{"model": "image embedding model", "dataset": "small renderings of single solids in any pose", "train_examples": 395000, "image_size": 32, "crop_scale_min": 1, "horizontal_flip": false, "translate": 0.06, "color_jitter": 0.2, "cutout": 0.25, "targets": ["pattern"], "num_classes": 5, "embedding_dim": 64, "arch": "resnet", "norm": "groupnorm", "hidden_act": "relu", "weight_standardization": false, "drop_path": 0.05, "depths": [4, 4, 4], "kernel_size": 3, "stem": "single", "avg_pool_shortcut": true, "widths": [48, 80, 144], "am_softmax_margin": 0.3, "am_softmax_scale": 16, "init": "torch_default", "residual_init": "zero_last", "optimizer": "adamw", "learning_rate": 0.0028, "beta1": 0.9, "beta2": 0.999, "eps": 1e-06, "max_grad_norm": 1.0, "max_steps": 14700, "batch_size": 384, "epochs": 14.3, "lr_schedule": "linear", "final_lr_fraction": 0, "warmup_steps": 730, "weight_decay": 0.05}
Rows from block 5 of a small image embedding model, named by matrix and row number. Rows with one number belong to one channel. Each number is 50 + 10 x the weight over its row's rms, rounded and kept within 0 to 99. All counts start at 0. After the name is the row's rms in percent of the matrix's.
After each channel's rows are labels from the 100 images, of 14848, where the channel reaches its highest value: "top examples" is what is common among them. Only what is clearly more common there than usual is listed. The data: small renderings of single solids in any pose. In brackets: how many of the 100, against the usual share in percent.
# convs0: first 3x3 conv (model.blocks.5.convs.0.weight, 80x80x3x3, each kernel summed), inputs 0-79
# convs1: second 3x3 conv (model.blocks.5.convs.1.weight, 80x80x3x3, transposed, each kernel summed), outputs 0-79

convs0.70 092:55 60 31 55 34 56 39 40 41 63 53 34 52 45 52 60 40 45 55 55 30 53 52 56 43 43 49 43 47 45 45 24 51 55 50 35 25 54 37 39 33 35 42 56 42 69 53 47 56 38 47 35 51 45 50 33 52 51 64 51 35 36 52 39 42 36 40 55 38 41 58 40 47 46 38 42 57 42 48 41
convs1.70 127:56 57 63 47 69 42 59 53 44 47 50 47 57 68 57 55 61 67 52 60 50 41 48 30 54 52 76 54 63 58 60 58 62 55 57 27 25 55 46 48 60 53 54 53 43 58 59 58 69 61 54 52 27 46 41 32 50 46 56 59 62 57 61 49 55 34 57 54 38 53 39 40 43 55 46 51 50 42 49 43
top examples: plain (97 vs 59.9)

convs0.29 110:35 63 51 53 56 35 41 50 60 54 46 53 45 51 51 53 72 49 53 62 52 65 43 58 53 41 49 39 55 35 56 44 51 49 33 27 51 50 57 30 49 61 61 59 37 53 48 30 42 54 53 47 66 57 60 36 43 31 70 43 42 41 56 42 52 52 53 51 70 56 46 45 52 56 67 48 68 42 32 52
convs1.29 097:57 23 57 35 48 59 54 47 27 49 51 55 48 60 44 67 61 47 65 35 56 54 58 43 67 43 39 43 53 60 65 39 39 38 64 54 54 51 64 31 35 34 48 51 58 46 57 62 56 51 63 56 41 51 55 44 46 43 36 47 61 46 46 32 53 39 55 56 48 46 50 53 33 50 45 34 48 30 55 54
top examples: grey (29 vs 8.5); black (27 vs 8.6)

convs0.8 083:45 50 43 38 47 22 46 50 50 14 57 49 48 52 37 62 56 47 65 48 37 57 35 45 57 43 21 61 52 44 43 49 42 37 59 54 43 46 57 54 49 46 49 36 37 42 51 47 39 37 53 46 48 44 51 47 64 63 46 41 43 49 50 43 43 49 48 41 47 41 45 28 48 49 44 45 50 54 27 67
convs1.8 084:50 65 43 37 48 48 57 54 55 40 48 58 55 54 60 52 57 71 62 59 47 59 23 53 44 58 51 51 52 51 57 45 37 61 53 58 64 52 58 51 48 33 44 55 52 55 64 48 48 51 31 46 50 35 27 44 49 68 62 49 40 61 62 35 32 39 43 51 28 43 51 56 46 54 35 35 43 63 55 62
top examples: checkered (61 vs 10.1)

convs0.63 081:57 38 41 57 33 43 45 59 49 38 48 45 43 42 45 19 61 60 27 23 41 51 41 45 44 52 62 52 33 39 38 53 45 43 49 37 52 31 42 52 56 45 46 52 46 45 37 54 53 42 53 50 50 48 48 50 50 27 48 66 44 36 48 57 56 47 40 43 54 50 38 51 48 35 45 40 42 31 34 57
convs1.63 090:60 50 55 46 57 46 69 57 38 46 55 57 59 41 65 48 33 44 33 48 50 37 70 54 53 55 61 42 72 50 48 33 55 48 68 61 57 45 51 59 57 63 53 48 68 45 51 69 56 45 54 50 56 51 45 50 43 52 60 51 75 60 50 49 45 41 39 54 41 43 49 55 66 52 70 38 46 21 45 47
top examples: metallic (60 vs 33.8)

convs0.30 067:53 52 45 51 34 51 54 65 42 49 62 47 43 51 49 37 38 66 46 57 79 58 46 58 44 43 46 37 23 56 59 56 76 41 57 52 46 46 71 55 45 41 43 61 65 35 52 47 47 56 42 54 51 64 56 45 56 41 44 82 57 47 46 65 44 54 58 50 50 43 52 52 51 42 38 49 45 61 52 52
convs1.30 085:67 49 58 47 65 45 50 56 43 40 55 48 56 25 44 57 42 60 45 43 59 36 40 57 44 58 50 37 43 36 40 54 52 43 46 55 55 51 64 35 64 40 51 57 49 29 56 54 55 54 51 53 32 19 38 40 53 60 46 54 35 55 56 40 61 48 35 47 50 57 72 62 56 71 50 49 52 55 53 54
top examples: cog (49 vs 4.1)

convs0.24 063:50 47 58 52 39 64 66 76 58 36 51 53 64 59 51 52 51 37 57 38 63 52 58 49 58 55 55 46 62 55 42 48 66 51 65 53 53 49 71 49 53 44 49 52 52 52 56 51 71 59 59 44 35 68 37 53 69 40 47 69 67 58 57 72 51 52 55 53 45 60 53 45 34 60 45 56 40 70 50 44
convs1.24 091:68 45 56 32 49 44 57 64 42 48 50 40 49 38 43 65 53 59 50 46 54 41 46 64 55 54 59 43 43 35 36 41 43 48 35 47 46 38 38 40 42 45 50 48 52 45 53 56 60 68 57 38 37 19 46 37 56 57 43 63 33 56 51 24 40 40 47 60 61 57 56 46 54 52 74 59 51 51 54 47
top examples: dotted (35 vs 10.1)

convs0.42 093:45 29 49 43 43 78 38 49 42 75 56 44 45 46 51 38 49 52 42 44 64 57 54 40 44 64 69 57 47 49 57 44 42 67 57 41 57 64 38 56 58 55 45 34 47 57 55 46 63 52 49 48 27 39 28 43 59 57 32 38 56 48 54 48 51 44 44 44 56 39 38 49 46 49 47 48 40 51 70 59
convs1.42 104:43 43 40 46 64 50 38 55 39 53 30 44 39 51 61 56 50 55 49 51 56 42 73 59 54 54 71 39 70 53 46 52 56 58 55 38 42 48 59 33 46 46 44 47 49 51 44 49 51 40 69 57 50 35 45 49 41 59 53 39 28 41 58 51 49 66 49 38 55 56 54 59 48 43 39 50 50 24 37 78
top examples: striped (54 vs 10.2); blotchy (26 vs 9.7)

convs0.32 064:65 47 64 55 48 42 57 69 59 37 46 44 41 68 48 42 38 52 30 48 72 42 47 59 42 50 48 33 43 50 50 51 68 53 73 44 49 63 62 54 45 37 46 50 51 47 45 60 72 68 55 39 27 63 48 46 51 50 32 56 56 52 37 59 54 54 63 41 42 54 49 53 46 46 42 45 34 52 49 44
convs1.32 080:63 54 53 50 51 52 47 52 47 52 45 37 51 36 48 41 42 65 40 44 66 37 57 61 65 42 61 46 46 28 41 39 34 44 32 58 61 50 45 31 57 60 62 49 56 38 51 45 65 55 52 25 20 32 44 37 56 61 45 47 48 58 49 45 47 55 53 52 64 57 61 54 59 64 46 59 54 49 55 42
top examples: checkered (31 vs 10.1)

convs0.40 085:43 59 54 51 52 46 48 50 50 34 29 45 50 56 58 48 50 42 49 53 56 43 55 46 51 35 58 45 54 47 43 48 53 39 36 55 40 49 44 41 40 21 50 58 39 37 56 55 39 45 42 29 61 41 60 45 61 53 53 44 41 52 49 52 57 45 50 54 47 46 18 25 38 46 27 47 61 46 25 57
convs1.40 103:53 55 49 57 64 50 58 38 46 51 54 67 44 49 68 63 56 34 63 50 52 20 53 40 37 59 40 46 48 53 58 53 58 52 55 53 58 41 42 51 61 69 43 47 37 38 54 60 62 51 54 31 59 57 47 36 48 39 53 33 57 65 59 71 58 51 48 50 49 46 72 55 57 49 51 43 54 25 51 61
top examples: jack (47 vs 4.2)

convs0.0 061:49 44 25 62 36 51 39 65 43 38 41 45 41 36 46 46 52 40 48 58 52 48 71 48 31 49 49 58 56 46 48 52 55 37 73 43 55 49 53 55 45 57 50 59 53 36 43 68 26 61 47 29 44 57 56 49 52 65 36 61 67 46 37 42 46 51 54 45 37 53 44 61 34 46 47 46 47 55 50 66
convs1.0 089:58 36 39 39 49 46 52 55 45 46 53 50 38 46 54 58 45 49 45 39 50 21 53 54 45 46 56 66 48 39 56 37 67 60 39 52 61 48 58 40 55 40 52 48 46 32 47 51 48 45 55 36 55 29 50 49 48 58 43 35 25 69 60 39 52 43 57 38 63 47 69 55 54 60 60 52 61 25 63 50
top examples: checkered (73 vs 10.1)

convs0.25 096:39 52 54 57 41 76 36 43 25 68 44 46 50 47 37 60 45 35 57 43 57 48 63 48 47 77 64 54 54 49 46 40 42 58 51 34 44 67 38 53 40 46 53 55 46 42 67 50 54 57 39 47 55 44 54 45 57 53 60 58 57 45 45 48 56 37 50 43 56 29 33 54 61 68 43 43 52 39 65 55
convs1.25 105:48 48 41 48 40 43 50 48 37 46 44 42 37 58 55 45 48 53 55 51 51 50 58 55 66 60 41 55 59 48 74 52 65 62 62 38 39 40 50 37 38 46 50 52 41 58 63 54 56 52 62 50 57 54 53 54 49 54 47 36 42 48 56 63 30 44 51 54 51 63 34 46 36 42 38 53 50 04 61 59
top examples: striped (43 vs 10.2)

convs0.78 087:30 50 59 74 24 52 37 52 31 50 56 41 59 52 41 49 47 35 59 71 55 50 58 55 49 52 55 60 60 48 47 47 44 68 43 29 52 51 61 46 49 45 60 54 31 51 60 37 55 65 45 60 55 41 68 55 54 58 50 49 60 54 51 54 54 44 50 48 63 43 27 45 61 67 40 52 51 40 61 54
convs1.78 114:52 41 42 43 30 39 49 54 39 51 45 40 38 79 55 44 68 53 65 64 48 55 36 39 59 52 41 63 57 44 60 58 44 64 41 41 35 58 49 49 30 33 52 54 47 66 49 51 46 61 45 42 55 59 38 44 52 54 66 50 42 56 50 55 37 44 55 52 54 63 25 37 50 44 62 55 51 33 52 47
top examples: blotchy (28 vs 9.7); striped (28 vs 10.2)

convs0.68 100:61 38 42 37 60 49 41 41 51 43 42 51 54 44 54 36 57 57 60 54 58 52 50 66 48 57 46 39 50 39 36 46 55 39 45 46 22 56 51 35 51 46 39 38 32 62 47 50 50 35 58 50 46 55 49 40 59 43 21 38 30 48 53 35 47 41 36 37 41 46 51 28 48 45 56 45 41 39 37 40
convs1.68 081:57 46 48 54 38 49 51 43 59 37 37 48 63 55 40 64 75 58 72 54 63 46 53 52 53 47 36 51 61 37 67 53 31 59 27 51 55 56 50 46 63 58 52 55 56 62 40 54 54 66 42 47 61 35 45 65 51 49 42 42 51 45 46 39 34 50 40 46 55 43 41 38 20 38 54 53 55 50 54 51
top examples: dotted (54 vs 10.1)

convs0.73 091:33 46 61 54 40 53 37 61 45 66 33 47 44 48 52 33 51 47 35 50 57 58 59 34 39 40 49 50 32 51 49 54 45 42 41 27 62 53 60 54 48 68 61 57 41 45 52 37 57 57 46 69 52 51 48 42 55 38 38 58 58 37 45 69 47 55 71 44 50 53 38 59 51 49 48 32 34 41 66 57
convs1.73 100:52 54 52 47 44 58 67 54 35 57 43 40 37 41 65 56 36 55 53 36 43 69 61 58 50 43 62 57 45 43 35 52 59 49 57 31 30 35 42 59 40 44 48 35 58 33 26 57 49 45 51 48 61 41 46 61 49 72 68 52 40 47 46 45 45 40 43 53 64 57 31 45 52 52 52 59 50 60 56 63
top examples: striped (33 vs 10.2)

convs0.43 115:49 43 53 44 56 40 45 42 45 20 52 37 46 44 40 47 39 51 34 44 54 48 31 27 43 45 38 59 52 53 43 57 57 49 64 57 49 30 31 43 59 64 35 53 54 34 50 46 42 37 49 42 48 51 41 51 45 51 26 53 44 59 40 31 37 46 58 42 49 54 49 54 33 53 63 52 37 44 37 46
convs1.43 091:55 38 49 53 32 48 48 37 52 39 59 43 70 51 44 56 69 43 59 49 55 44 39 42 58 67 55 56 45 63 80 64 24 63 30 52 51 35 59 62 49 49 57 51 51 42 34 44 43 50 54 47 55 37 64 47 54 45 58 55 41 41 53 32 40 32 45 38 49 53 41 47 57 51 58 50 53 61 51 44
top examples: checkered (67 vs 10.1)

convs0.51 071:46 52 50 47 49 29 44 57 48 41 46 44 49 62 46 41 44 57 40 28 57 45 55 38 48 34 57 41 37 45 44 43 50 45 56 50 52 29 15 44 44 44 37 52 52 28 49 68 50 36 42 32 54 37 42 59 52 47 64 42 49 62 49 45 55 51 25 48 57 60 53 38 43 44 38 42 47 38 47 50
convs1.51 085:55 61 63 69 82 67 50 49 50 47 44 58 65 43 62 50 43 59 49 63 45 22 66 58 46 65 54 44 50 35 63 74 57 57 46 60 59 49 40 51 49 65 50 45 46 55 55 52 66 45 50 41 56 55 58 29 51 48 50 54 59 51 48 41 62 59 57 52 56 47 57 59 48 38 49 61 59 55 59 56
top examples: checkered (34 vs 10.1)

convs0.74 108:52 54 77 52 51 36 56 52 54 36 42 53 57 61 32 37 61 60 38 56 75 60 39 46 64 62 52 42 46 57 52 56 47 56 59 39 59 35 54 42 62 55 34 50 51 46 60 45 51 38 57 48 60 60 59 54 60 53 50 62 44 61 58 57 31 59 55 34 65 40 64 61 51 64 59 61 42 53 36 55
convs1.74 100:46 38 35 51 50 50 47 71 42 34 47 53 54 49 69 56 60 33 54 52 55 51 64 49 50 48 40 39 62 69 52 44 62 44 67 54 58 35 50 38 45 54 68 50 44 40 42 52 54 48 64 54 53 46 54 40 41 58 59 66 36 46 56 59 61 44 39 35 63 66 74 55 57 37 57 61 56 42 45 68
top examples: blotchy (44 vs 9.7)

convs0.64 073:63 56 57 39 59 50 60 44 57 46 46 56 36 44 49 52 52 47 57 46 46 37 49 66 53 53 59 42 33 52 54 52 72 34 48 59 34 52 70 52 44 40 54 67 43 41 49 64 61 56 63 42 69 65 61 34 40 39 49 45 48 32 30 58 60 48 60 53 43 46 48 55 50 66 54 25 54 46 44 42
convs1.64 077:59 57 45 35 50 40 45 56 45 54 46 44 32 51 54 45 49 57 51 39 56 49 46 55 48 45 50 54 47 43 55 41 37 46 36 63 65 27 32 45 61 52 72 58 59 52 72 39 53 58 56 46 29 18 55 59 52 54 51 52 67 56 38 35 39 60 39 50 40 60 42 56 60 55 36 40 44 49 53 55
top examples: plain (93 vs 59.9)

convs0.39 083:31 50 50 59 26 53 39 53 37 52 46 50 52 45 46 68 56 38 46 60 48 56 58 30 41 66 48 56 49 56 43 39 53 58 46 40 56 71 51 58 58 49 47 41 43 44 74 42 51 70 50 63 48 36 46 52 56 59 39 50 58 48 49 45 63 37 44 58 66 45 33 47 59 59 50 42 53 24 64 53
convs1.39 089:34 44 42 44 44 48 61 44 48 46 39 41 29 79 50 44 63 51 52 45 51 53 41 54 61 63 48 65 59 42 51 60 45 57 41 42 46 35 58 51 50 46 56 56 28 62 53 57 54 71 39 35 50 59 44 61 60 61 51 49 29 49 41 55 38 53 48 41 44 60 43 54 25 66 37 55 45 36 49 50
top examples: plain (95 vs 59.9)

convs0.59 119:48 44 46 39 47 39 31 54 36 40 43 26 35 40 59 47 51 49 42 36 45 56 52 37 39 48 54 63 33 41 52 41 56 46 61 28 33 31 49 46 52 54 43 39 48 49 39 53 54 54 47 45 39 42 39 29 50 44 45 66 37 38 24 48 47 50 37 50 41 56 36 41 44 47 59 38 49 44 43 57
convs1.59 134:54 62 55 54 52 64 50 48 35 54 36 47 72 52 44 54 54 54 55 73 54 16 66 50 61 63 69 53 68 56 61 47 53 51 50 57 53 51 52 29 49 56 49 57 49 56 53 58 61 53 65 42 36 48 43 36 51 56 59 51 36 51 68 45 45 39 51 54 43 73 48 52 41 55 55 52 55 39 57 62
top examples: black (27 vs 8.6); dotted (27 vs 10.1); grey (26 vs 8.5)

convs0.58 146:44 55 47 45 41 52 33 56 58 42 44 43 55 60 44 39 49 44 39 41 62 48 53 37 56 48 59 46 45 37 30 47 36 37 30 39 42 45 22 41 49 40 38 56 58 28 46 54 53 41 47 39 66 46 40 55 56 46 56 44 54 60 56 44 38 52 29 41 61 62 41 51 29 49 38 51 34 51 39 48
convs1.58 105:45 47 57 63 66 65 46 42 61 71 61 54 65 42 47 60 52 43 45 49 48 35 69 67 51 54 47 49 57 46 83 57 50 54 48 60 49 68 47 56 60 41 59 41 65 65 53 49 38 47 54 45 73 64 54 42 49 41 40 54 54 51 63 45 49 54 63 53 48 31 53 49 32 41 55 41 55 56 47 50
top examples: bumpy ball (49 vs 4.1)

convs0.44 112:65 49 38 41 35 57 40 57 54 58 56 43 46 47 28 49 40 59 43 32 64 46 44 42 52 47 49 53 42 40 51 44 50 43 44 36 57 44 30 54 53 49 42 45 70 37 19 44 37 46 41 37 51 56 43 53 39 39 62 57 48 46 42 47 20 41 48 46 51 54 59 69 46 38 37 46 45 45 55 54
convs1.44 103:52 59 58 58 69 55 50 58 53 48 68 49 62 40 30 49 35 43 34 46 48 31 56 45 56 45 71 38 52 34 44 45 59 42 61 51 48 55 45 61 40 53 72 68 45 59 44 46 42 44 49 52 39 30 43 48 50 50 38 43 50 46 62 63 41 60 56 51 45 35 62 62 38 66 63 43 50 49 51 69
top examples: bumpy ball (37 vs 4.1)

convs0.35 135:54 55 45 52 46 52 48 34 42 56 38 45 43 25 58 53 45 40 40 45 49 41 51 48 43 58 46 55 42 60 61 33 55 47 52 49 52 54 58 56 41 52 63 59 49 71 42 51 43 59 44 59 56 53 54 29 28 36 51 31 31 30 53 32 52 35 44 58 36 36 53 50 57 32 49 34 58 36 49 39
convs1.35 111:66 50 56 51 55 53 57 46 39 55 31 49 66 55 58 54 48 38 49 52 40 32 48 51 42 35 50 48 83 65 49 38 46 48 51 40 41 56 65 41 55 47 47 41 48 50 55 49 53 57 76 48 30 55 49 24 40 37 50 42 69 59 37 58 52 49 52 54 43 36 33 45 45 57 52 46 48 49 50 63
top examples: plain (100 vs 59.9)

convs0.14 195:56 51 36 44 44 38 48 40 43 35 50 48 38 17 50 54 33 46 44 35 48 52 34 44 27 47 21 52 32 60 62 38 55 46 58 46 60 52 49 53 34 45 58 48 44 40 54 42 50 52 43 40 47 49 37 33 55 46 54 51 38 35 38 44 47 32 45 55 47 51 60 49 50 36 53 43 58 41 45 48
convs1.14 110:37 59 44 52 38 56 66 44 35 52 70 51 53 49 53 50 41 38 48 60 49 42 66 59 56 35 42 50 48 60 35 41 48 32 41 46 43 59 41 75 47 53 52 46 62 61 47 53 41 56 58 60 17 34 43 41 40 46 55 40 69 51 45 57 55 48 43 61 49 44 37 45 61 41 67 50 50 46 60 61
top examples: bumpy ball (30 vs 4.1)

convs0.49 128:45 38 48 34 24 46 42 56 52 23 51 52 48 62 32 39 47 52 39 20 42 50 45 40 54 37 55 47 39 50 41 58 52 40 57 44 44 56 30 49 60 50 29 51 48 34 57 48 43 36 50 47 54 49 33 56 52 47 47 56 56 51 46 51 44 51 39 39 52 63 36 41 37 50 49 49 36 46 30 55
convs1.49 097:55 45 39 39 44 46 71 49 42 45 57 54 33 43 44 50 45 60 27 38 59 44 49 68 43 66 39 40 45 36 55 55 51 59 38 53 53 44 51 63 66 38 55 55 49 47 35 21 32 19 48 50 59 50 52 59 51 56 51 50 65 43 49 34 43 49 43 43 60 40 48 60 53 59 58 55 52 59 49 50
top examples: bumpy ball (86 vs 4.1)

convs0.31 091:64 56 45 45 42 61 42 57 56 38 51 43 45 59 41 58 52 58 30 38 67 48 38 45 42 43 51 57 40 38 51 58 56 49 57 54 39 63 34 54 62 55 25 43 70 65 48 33 44 43 52 58 46 66 42 56 48 41 48 72 51 60 44 44 29 47 52 48 39 61 52 74 41 61 48 47 55 44 59 51
convs1.31 071:67 49 50 57 58 50 49 52 44 35 49 43 57 41 46 64 66 67 60 47 58 38 53 48 60 52 59 43 43 53 65 47 49 49 46 57 58 40 44 31 47 42 62 73 45 49 37 28 49 46 52 46 34 38 59 36 56 52 60 76 39 60 49 53 56 57 50 42 55 80 42 67 54 64 52 51 56 58 44 52
top examples: dotted (46 vs 10.1)

convs0.48 078:62 38 41 36 55 41 39 54 56 47 44 52 40 52 59 61 57 58 48 34 32 47 44 58 39 40 35 59 45 45 56 40 49 40 46 36 23 45 45 45 44 48 46 35 44 60 44 68 47 49 50 39 22 55 39 35 64 51 45 57 42 35 34 45 47 51 41 57 43 43 38 39 40 47 51 35 53 41 65 60
convs1.48 107:39 64 49 68 52 60 53 53 57 54 46 49 56 50 60 73 75 79 77 46 52 47 52 52 52 41 57 53 53 39 56 48 48 48 46 42 44 45 56 61 54 55 28 55 24 45 59 67 54 58 44 42 60 36 48 51 41 40 47 38 52 52 45 50 49 42 40 54 48 48 49 33 34 31 52 54 48 55 53 44
top examples: checkered (30 vs 10.1)

convs0.26 110:52 24 54 54 39 52 46 50 47 52 38 47 33 34 70 31 57 43 29 45 52 53 47 48 36 44 53 55 38 59 54 43 44 39 49 42 47 52 49 52 55 43 51 39 43 59 30 60 65 58 51 59 31 42 54 48 42 37 37 65 42 49 39 55 40 45 45 42 56 41 39 57 49 26 46 53 33 39 64 41
convs1.26 134:60 45 69 44 75 56 62 45 36 57 41 51 64 47 56 50 45 56 48 53 57 37 57 49 58 61 64 52 70 44 46 41 47 51 57 52 57 48 59 50 36 54 46 46 36 47 52 61 61 50 68 53 42 55 60 30 45 55 40 43 64 74 59 57 62 45 49 45 34 47 47 55 55 58 63 27 53 25 47 54
top examples: metallic (98 vs 33.8); plain (96 vs 59.9); sphere (32 vs 4.2)

convs0.6 070:63 57 61 56 62 52 62 39 49 52 47 67 37 64 28 43 64 51 47 49 66 49 52 58 44 49 46 39 48 62 41 50 68 53 56 44 58 50 47 42 58 63 42 49 62 51 48 45 47 55 60 52 40 68 38 36 35 37 36 42 41 37 31 38 51 48 58 43 57 43 63 71 57 40 53 41 36 52 61 30
convs1.6 078:46 40 45 54 40 38 54 56 45 44 53 35 46 40 41 51 64 55 70 30 66 41 52 60 53 35 44 36 49 26 43 32 46 42 33 55 62 59 62 39 37 51 61 51 47 44 53 32 39 38 50 53 51 34 65 51 48 53 25 44 41 57 46 56 42 51 42 34 41 66 53 59 46 54 62 54 49 49 49 55
top examples: black (49 vs 8.6)

convs0.46 079:64 51 31 58 56 33 44 51 55 29 45 53 43 40 48 65 40 62 49 29 29 43 42 50 33 33 38 64 38 48 35 57 40 30 40 58 44 55 49 51 47 49 62 53 47 37 37 42 34 41 52 38 58 45 36 55 54 46 46 62 47 46 42 51 49 55 47 45 44 60 45 50 32 45 41 41 47 48 30 50
convs1.46 077:33 50 42 51 39 35 61 46 53 60 67 50 40 39 46 53 53 58 52 51 50 42 34 43 46 34 57 44 44 43 52 60 53 47 37 56 61 45 65 42 57 60 46 47 46 42 31 48 52 51 35 37 58 72 42 50 48 42 59 42 74 56 36 54 58 66 36 34 47 41 46 46 51 54 71 45 48 64 42 26
top examples: checkered (69 vs 10.1)

convs0.75 069:44 47 57 47 31 55 52 57 54 49 54 52 42 68 44 25 60 36 35 62 54 42 64 46 55 44 56 31 50 59 58 63 52 35 58 58 39 55 35 61 39 51 51 45 53 34 42 58 66 51 44 53 45 62 41 55 28 36 54 50 75 47 42 63 49 52 50 43 36 69 47 54 41 44 45 53 42 51 63 46
convs1.75 102:64 54 45 42 58 40 56 59 40 45 44 42 44 32 63 51 46 55 47 49 42 43 62 70 40 58 63 52 47 40 58 59 28 50 30 53 54 55 24 38 44 48 53 42 53 37 36 47 55 59 49 60 42 41 47 47 52 63 54 61 34 45 49 25 62 43 34 60 53 64 60 54 57 54 71 55 50 47 47 62
top examples: striped (49 vs 10.2)

convs0.50 081:37 46 51 37 47 47 38 43 53 46 53 48 55 58 77 48 70 36 46 63 57 53 48 41 51 38 59 50 60 49 41 40 49 53 43 42 49 71 65 41 61 50 49 42 31 60 70 36 69 53 53 44 51 46 60 45 48 51 42 29 43 57 59 30 58 47 55 51 60 51 44 30 48 47 51 44 62 32 33 45
convs1.50 089:48 48 43 66 44 45 54 39 63 44 41 37 47 51 55 50 56 38 55 55 62 56 56 54 68 54 55 47 49 46 49 58 34 61 47 47 47 46 49 39 70 44 62 50 44 51 52 58 60 65 37 62 44 55 44 49 54 72 65 61 20 35 51 41 49 40 46 54 51 77 55 63 30 59 29 47 43 46 53 58
top examples: dotted (26 vs 10.1)

convs0.38 136:46 57 54 53 51 49 50 41 45 59 29 40 45 32 61 50 50 33 49 48 44 35 52 40 46 56 52 55 53 53 62 32 50 50 55 45 49 60 59 46 45 55 63 56 48 68 46 46 33 48 40 52 51 48 56 32 30 37 45 29 21 31 53 30 50 37 41 55 34 34 52 46 56 41 46 41 57 39 49 44
convs1.38 108:65 50 52 58 61 44 56 37 35 57 43 44 58 71 55 60 62 55 57 49 50 31 46 54 50 53 45 50 73 50 50 35 55 45 38 43 43 56 67 43 60 54 50 42 27 53 67 47 56 51 67 57 37 42 56 28 38 37 52 41 64 53 40 66 50 54 53 58 33 30 36 38 50 44 49 47 48 43 48 50
top examples: plain (100 vs 59.9)